Rows from block 3 of the image encoder of a small contrastive image-text model, named by matrix and row number. Rows with one number belong to one neuron. Each number is 500 + 50 x the weight over its row's rms, rounded and kept within 0 to 999. All counts start at 0. Numbers have three digits each.
Before each neuron's rows are labels from the 100 images, of 14848, where the neuron reaches its largest size: "patch colour" is the nearest of a few named colours to the mean colour under the peak. Only what is clearly more common there than usual is listed. The data: views of escape-time and Newton fractals. In brackets: how many of the 100.
# u: gMLP up (value half) (encoder.blocks.3.mixer.u.weight, 160x128), inputs 0-127
# v: gMLP up (gate half) (encoder.blocks.3.mixer.v.weight, 160x128), inputs 0-127
# out: gMLP down (encoder.blocks.3.mixer.out.weight, 128x160, transposed), outputs 0-127

patch colour: black (65)
u.23:580669542541476544513476507506444579591570524418519445546452452450530506517537468483504564491491596518516461494459453463524514515528469534509517589529480481417541466465541495496517506490462539517514483509440576497591479398457496478554443488508501415467374517462497510527564453423494553516536547466504498351480530484535506604483566449559426447558467476589525528566439389486568469509468
v.23:448553490463520543439534414451491406673566556513572541531395482509526488462529492390413543462541575440476469491417449534544462478473522528499475495486554476482465573508478555465553455572488501495476549475561519583586545481535472427509537594458439474492423453511468572553546490433489486469461458535475558460399545525558535530516569540553550447548546515476445500420472426507533554421466
out.23:519467407476518555483461535556560477491412455606503507510522573563533541418461424560514481469542434416531583556556497450494555524535536471452545471535470515535457555507473451495538524510482442481508501503495467514421532541485513551406426495544489588569577510514550487479394538572559510494487434484554430506516438526348508506497475511339447524449585511495556454448556567551428524530435

patch colour: black (88)
u.88:558514606577408572499545513452444460520484527544443564487391473482539486394471534502515506452483598469520476450535524480451583547430561491480497479560596525471485434539482396444418446562540468551516462486552495485571598473488467539399514392509449557570544521477556460507503497546487493541539384486471458525525465403452536449450517530444513481504578490485607538496503533527490610494513
v.88:434546490539514582509470449529548477507511504590456479567545434450519480481490460568569496485531540445483442411518622421533558495549526535415499454480617515495531545539480580415481453538495507479500492581549421451403439416541512513499546398471441496435475487600405466470587459453507490495512558476541500617501474478491554536587534462496443528479488526556469553379503453570450490484473
out.88:555588434504465375443457482474499472482583454476511517522579576537504467453468478439499458491472417542456520600517472513445532436517553578438509475499475563561573410423553474570573486449505527534468525504460555556535472451551534473518555603494518451441455435511469567446487433433560567550507633453477540413498617417501506427563420483503497536541505426525446468524530490494503499543497

patch colour: brown (51)
u.73:481500422437471440536514511603534579446472518457492536466471540521530430556556490465463467499554447498432414466518506595456558435530476455550474508489513498491561603512378542499436574460576520434448498409516518580499466516596589550422597518539568470486498619446495456531481543490485596527469447477537518477523446480498403576524544573403505440410516520535500470495471499507520497521416
v.73:506546493430398429480569590600504548499510487523373558564460489528558470532511410482477498538552445471517494524459535599468505488449505416549536456628370561492473504409519476589410533536530500541444415484515447499470509511531549499496561554549500526453540460396522488459481407503504497500504610441570474411525488511485419534504511489460526491477478492567557440577472507499466499576451
out.73:499504564475484525529454468469469426569442513549480542576555545479598518502463518479492479460578454340574387557501530476491443487546391552523603522512527534535516462477634454484503513461536554552539588536422489431460461565399515552483483472443468557461456473576525497503513465507418413557483584429540489486545495481498511519547560421521476519558513422515544470475531471456407452544525

patch colour: black (86)
u.66:491468560464463444550517510551518553543521495485540496524457394512505517495528516519453389460478560535511407481495388536496520462519397542623555562618488545548591415524601457584491528493497389524546506505534498453512469537505566524522443457438443510400525482526527489476532466466532480476534463420418516471532554500499439430536506426437606513495476536571578492491568555423427504503430
v.66:528500486454469463550509456547455541479558587508338537555535524481465479536517459450508526492464555502425447450447510533535484475517432542552553465507478557610518480545464655482485435545481455514476559502512406515411460505486477667601482454558485479499576525541400495505516540577467471467532534532458533504457561467436454542486513435484528445525525546501441534464500420431443460603541
out.66:519553428579424496588515563529543496557531518466478470476529529530547479567552517525568476520446541548422367552510583542505481532544499529500436460546432510525464529507469498443514589494406448517435476579449498422448479454451463436513473533443463520480497401519417442462514570460504494484394539537416482448533542468519603521513544542473421515566541574458465551373518480498585552523591

patch colour: brown (51)
u.38:540454572495582552412500479526491564415595489477438477496527549502477539481436480414385481536448577447453454534458504472492550516464430487477491436393478479630491493552561465517533615506401495575624497536530491419518533492544528559491415532451517586522505452487448537493524486494434446531466519521501468533442474530516363497553506524508464578504498527589513525525502500524533419588447
v.38:544529513582558520466494444555502479520543521516485459542485552497549595499447529435483456555534464438466506477499577501494551543505440507486541374565560489594409509505452470509441437631488486457532486394556545436562500513617421529540469520495593563437443497490492548386429394596471443559466550562490400434507480459481421514533475491554505502485514428518471511495459424490499517532512
out.38:548516496474530456493531583502583501524444443468514572551501450581553512566468531560563470447555337431518480405494487535544541465504446513489447579456537573461511538519454531444488511467505555475478531446571460518488399426504532459463512426426468544472528487533519453565399522518501516507503501498519420534607382562551665502559450484443499468460552509459569463486501422472496553540500

patch colour: grey (43)
u.18:454513503422462514407458515446468612574545498510492541380497452516668525525456507507498576404476512508470526545397539564421591498470585454482565517446485530562504462475617458458470534412493562452431577386469550471563518450486520524489508539503474563554479585487505473482560486497489517484487464493538541611500521526463428531497489461500500460525456422489560419458531562451524516484481
v.18:396488547515457566515491412499447498593491519496514481440528473522560466519503504421568475418495611440574569467468535479494550517380545464454547496473515472514524672527449433424509544441410504522458476495458488541465469460535405515592541536480524531486529433558505404502481559514467526498592474511509504506554421470528513521549526477534608489502512489388501505523637478449520530430515
out.18:503511446488521535542473472491568363409494507439483558536505571447463467491494510465571424533450551535589434497608383458588518463490384503433457569561478522522481522493492490465548554522451405479605521518585472523456570500535414493525457478419535495475469449465533519589483537448443445461426462515486505508528557533440489563426562538506477628551545463540555506541477580531484496477516

patch colour: black (98)
u.53:451463507394526525528437510503441480465448471502499530461407451520524499517539523567568513558491495470519461462492504523471494538501416472490469417576489528531450588510495455400501638507482534477504510555556470454489511505489516557548527560523534495460574446484488519569550479495517542529469431561490463383444500533466569567485495509561433518638433543515398365435596430501564610579467
v.53:463473447538580504450449504461498457494485548527524470543513560487454383478506581541547472534541507608424378440491536490453458445438524562522464565532528446509503516506382556426435520462593463455503544422539561509490458488448614562524513584485511563545526506495483419485587455402467469517496425588422468503561445529568534581448573562505515554554527533549477439568449496487489500474506
out.53:570555498522565554557522450566463440436502577508474450519536535540492546541421487486542555474531479418466524511490547492555473398510499496479527543547412471351399577502543542532539500504519541463471487459486482515467451579500475507493477483539583526589571507427453418544554376533516472463513502413629571555476542439545467408450543510441539489475523512500533545496477569406438443468422

patch colour: pink (34)
u.8:471476504565476510480519508529397486572581416452547476541554466428465490502546460475481538456414586459487555495544558567527454542570525512442416479468446504496507470461475486459525470484591534533502594564499493488431589447524503615452500490465508475535585616562497422474474524426482554471510448555448485531566355483495544568468401515375483576441577515514495512462526463433509536534514
v.8:555469517515539501411498542429500549489500356482433528599467450438482476459500483542364498482439573461577534545554560590528457452492403511530441523539472540450436563401567542436511482502551476552554564483552465504457405495565529606502473557479535517552466564599568486459458479491509545463494457560459502490569398491477534543469521472464488484463508494556506563417420549461490555462526
out.8:534492424492601527533468496460519505473456618525507503449462469451553598495496463482498466506495420628540490430623520426421451481414510527516419477563509484448514498517561486638522393463511441458510428462454562520579491534523463433470567469535442444413483446468576538532498546554425510547531470530469531490541545483435468541485606446543463527469598520504463553463507538565456482467501

patch colour: black (99)
u.59:589502540506537500541527383541525605595476494548578527489472491481504490456522529605586440437479508490463490504523452481442507425525479501513486481494623543573505447312572484561535427494505538531479494452493547482491512480532451467470424567376531462459529396475455574534507614498523429447472466478468499487484449563496481489469541594373504455512499517472472512551531531479552475517476
v.59:476498491611506528477483569537462448390522587482597511453492462453513479497462490380541459429457474589418510434503472570449538539536500502535486434491445571509495538536494496468414452464483524558493517421514493491471405542474569485532460448481577513530492537446468448468560473531464525534544582653503502624437581469551411506535601453601552492525523445531450457436474523505508517473520
out.59:525529540476438459479476569548521503566499453520454506536491513618445628573519435488477478555481419558459524506464514537479531511521421513497426556497444472541530469569558433423479532499496540535466540577527522450516558489452433482565540427451522459485391401599506459444535453475508490566510489465451444414540425539534483467502470451586570496556534442463461597548406550405489544605523

patch colour: pink (64)
u.111:375545525500519511531520469508513476437532534523524532617503441520526449538560472498535605562426572519532521452434459580530463550548507507541497443440565493439582520497490419562464532451495417551467546481446481539550406483494433482503535468580575571450552435558442463396434482431447423449497540656476461509450556511520488551427483486512532444455534511524488469463499489533565589445538
v.111:454478493561502470456504575493414540526561538548474545444555423557493438435512444566547515446442550487490427451559432499520480547456499439553529440499479476418556509525501573525502522557508497431433479488494409456474548450529473414420590547593565532412492493626551490475415495501519437511548494536532573449433440566611443536469525523518448453465559454507424460546469579533551542505586
out.111:493459473558560455512536478467482523562540539481464488517510403492488489461529471541571495497491529425474443500609505454383545499429499517564474457521555454470586535574497504424469477486500538493403575423419399502548570514454621461517510536541453510512422498505572507510475600532533377492575514544461579497453471531623518539481529468456429455490536395467472517556418510580489487579486

patch colour: grey (44)
u.95:428430548536463670461530480503478468488454439529496530558515524479497448477493471468515583484438540511380500519598478557542424557486596567418432575553534425450567573463506513569454532490492536553453510562585520496446458421531481575497493500551446449427540536478483506450480597478454505531497462480455477541509424517508496514526550529494480443502581494587451400419533556405476459543487
v.95:518437534517523556506436439499562476476466513452503481516503510501565463448534426507494514579463569493460505572497501552598434604422602466540466543608556449438473532493384589493430529393488530471411467500560466518471503439465596559469537570529441508533459534466484557497403548517498504479495420452378530531508468555508590450550549541525596444498568487486479494445450482490460433558495
out.95:613593399434536368565443490523471507484493556424520522486492521542517563480511571508497487515531450522603465552488445423532516458498508483498536393526522518464435485529510528597479369517427498511491376421400461465544513551506547481464495438422518438520513470502558484571507479527597471481508558602490510559551534508550511432459440457556440497452501582449541469537523512564476563487532

patch colour: grey (36)
u.74:414478406510493468484499522510542542524452544574498392441461468401627569438370526533526515446517456494453534520503439423393505460542487511484530498484528432548515453570493516512436557594514551494470454460514577527504457524419504477533507450608451511478502467541480567632592535579429432527524398523568556542547524477502546510423512541503440448466425522476491554512507524506462541484511
v.74:488460513471526526484579442516494571459433519486506577444421543456562493485469479479531539474441390541525583541518402412484496476495496575533577520548588447532478517524491460532349530569485423531514429540556460433502524561475475492492507428512488468483484423530497559532537511587484507557506479549567497395532467513509594489345517480627482538540479474512538492542456520550380470454479
out.74:523472477463560522489552522442467495437527493439604576562425499473473516503628421494479486524584494648530448513522473584432475433554507574488462519507583500409484530471496431573525446443536550529508480469418453461480584532528547481482478526489527492448486533464470490442439508463539470466421508497498583461562589493441506559457525405558432547509604470403449533472580529497556415514457

patch colour: grey (36)
u.110:489469459500594487401521501492514534547499544527585414506489515422576594462456501531541517451494473432544474469582504463520585534474547413482476435457520513580439473434473473517534595507480457435432428442461456458428530551521518412480497544542478526544454485463512411425460492514444506514546472475608506444468500547460409479441570517459600528499482574481520634511585468548587536577461
v.110:496585422469505464382613538507454481445548594577490599434513444566583525558529548548460549554495453522480543461411565509539501483459548479447551397529558468507456421511633473600399513481516540467489437402501503468522461475518505552496484505526452552479480444507466503437488483465476491535512493513567396479472362546530484495440550498467464496503531572493492509581523439491567495474551
out.110:424535519536559440502429602625493502458498461483543488491562530553507532536431527405482489496512523535560512576495493512438461533496478548460551501534537442447473504565479491563449449555577499588469493473517482490593558480605448559489406553444503504471461483541502605528523552554497523575435456475446544478548473460447572553524437390445365471474468433489523391451459546475454452564468

patch colour: grey (51)
u.69:588640412485467538475508464466444503516511592502486464468526509490517484518473536468511471487419491528449507392394449490494652577426523537484568455422456391509432507546425459592475512483575457474399456484493546496565505499509505448499578533489490638532427484507541491556567441514488496570419496439533470516499538492522512457528498467469595473497496571533522550556514580506477506429541
v.69:472472476453513511625502463505474536479473478524458488553557356452482427562392523503485553455455423548444448517366457522445437521448511489447467494561555505534550496506534442547429527545485453625457568575506582531498425571603492542533431502531455481535652470543583474494514450487589414480535543492525462454492514517502444460544494459528538440467567504440508492488505549506546501524502
out.69:467394595485572478574486486461527514464540501504614518470503553430455540460557468455562399481616468566569528544505570589517414377626504527568469519528470541447491432464468459513522468546487524428501518462490456465537516514498487501596484390569509458454474517488559524419561580489452540441491452589478493432570529535527475500445516449496491518421523467449422462424522486530491512532531

patch colour: black (100)
u.122:541425610488406520488432508572589466489526490462544501539400524493478499533430435520512526534522508509535404538580452487478536418483560511538535525566402510413489477498552512524582569516562579485485477537481483538446486474475541469613486451488458532465482377476474464579663490545485552495488479501499502391555540508501466498395428448554500466517545538512425590439449528496470520514561
v.122:521440535513507514484422423436486500482503557417525526431586470391534500554453510440478410443514634404449546542559419519548504555525505512483504473496524550466533415534591594562517464442512524483559488436576476506517444579497534531445536456515480537476451493469505455516471487446458507427438564486512560486455524407545559494591449522466604472607587555477532495506418561532501485417523
out.122:543574591566464548505554583582452552571476426436475469478565491483516476553495501416506494475470497549406506517492594536582467408549444520508479415583503527456463500456464513458489509468498438497519486436460421424556542571478352417441498535549588494580519504517451497467485459454462423470534617515512457499480540513490547466531597572492458498515492485492545562375458484490528545571528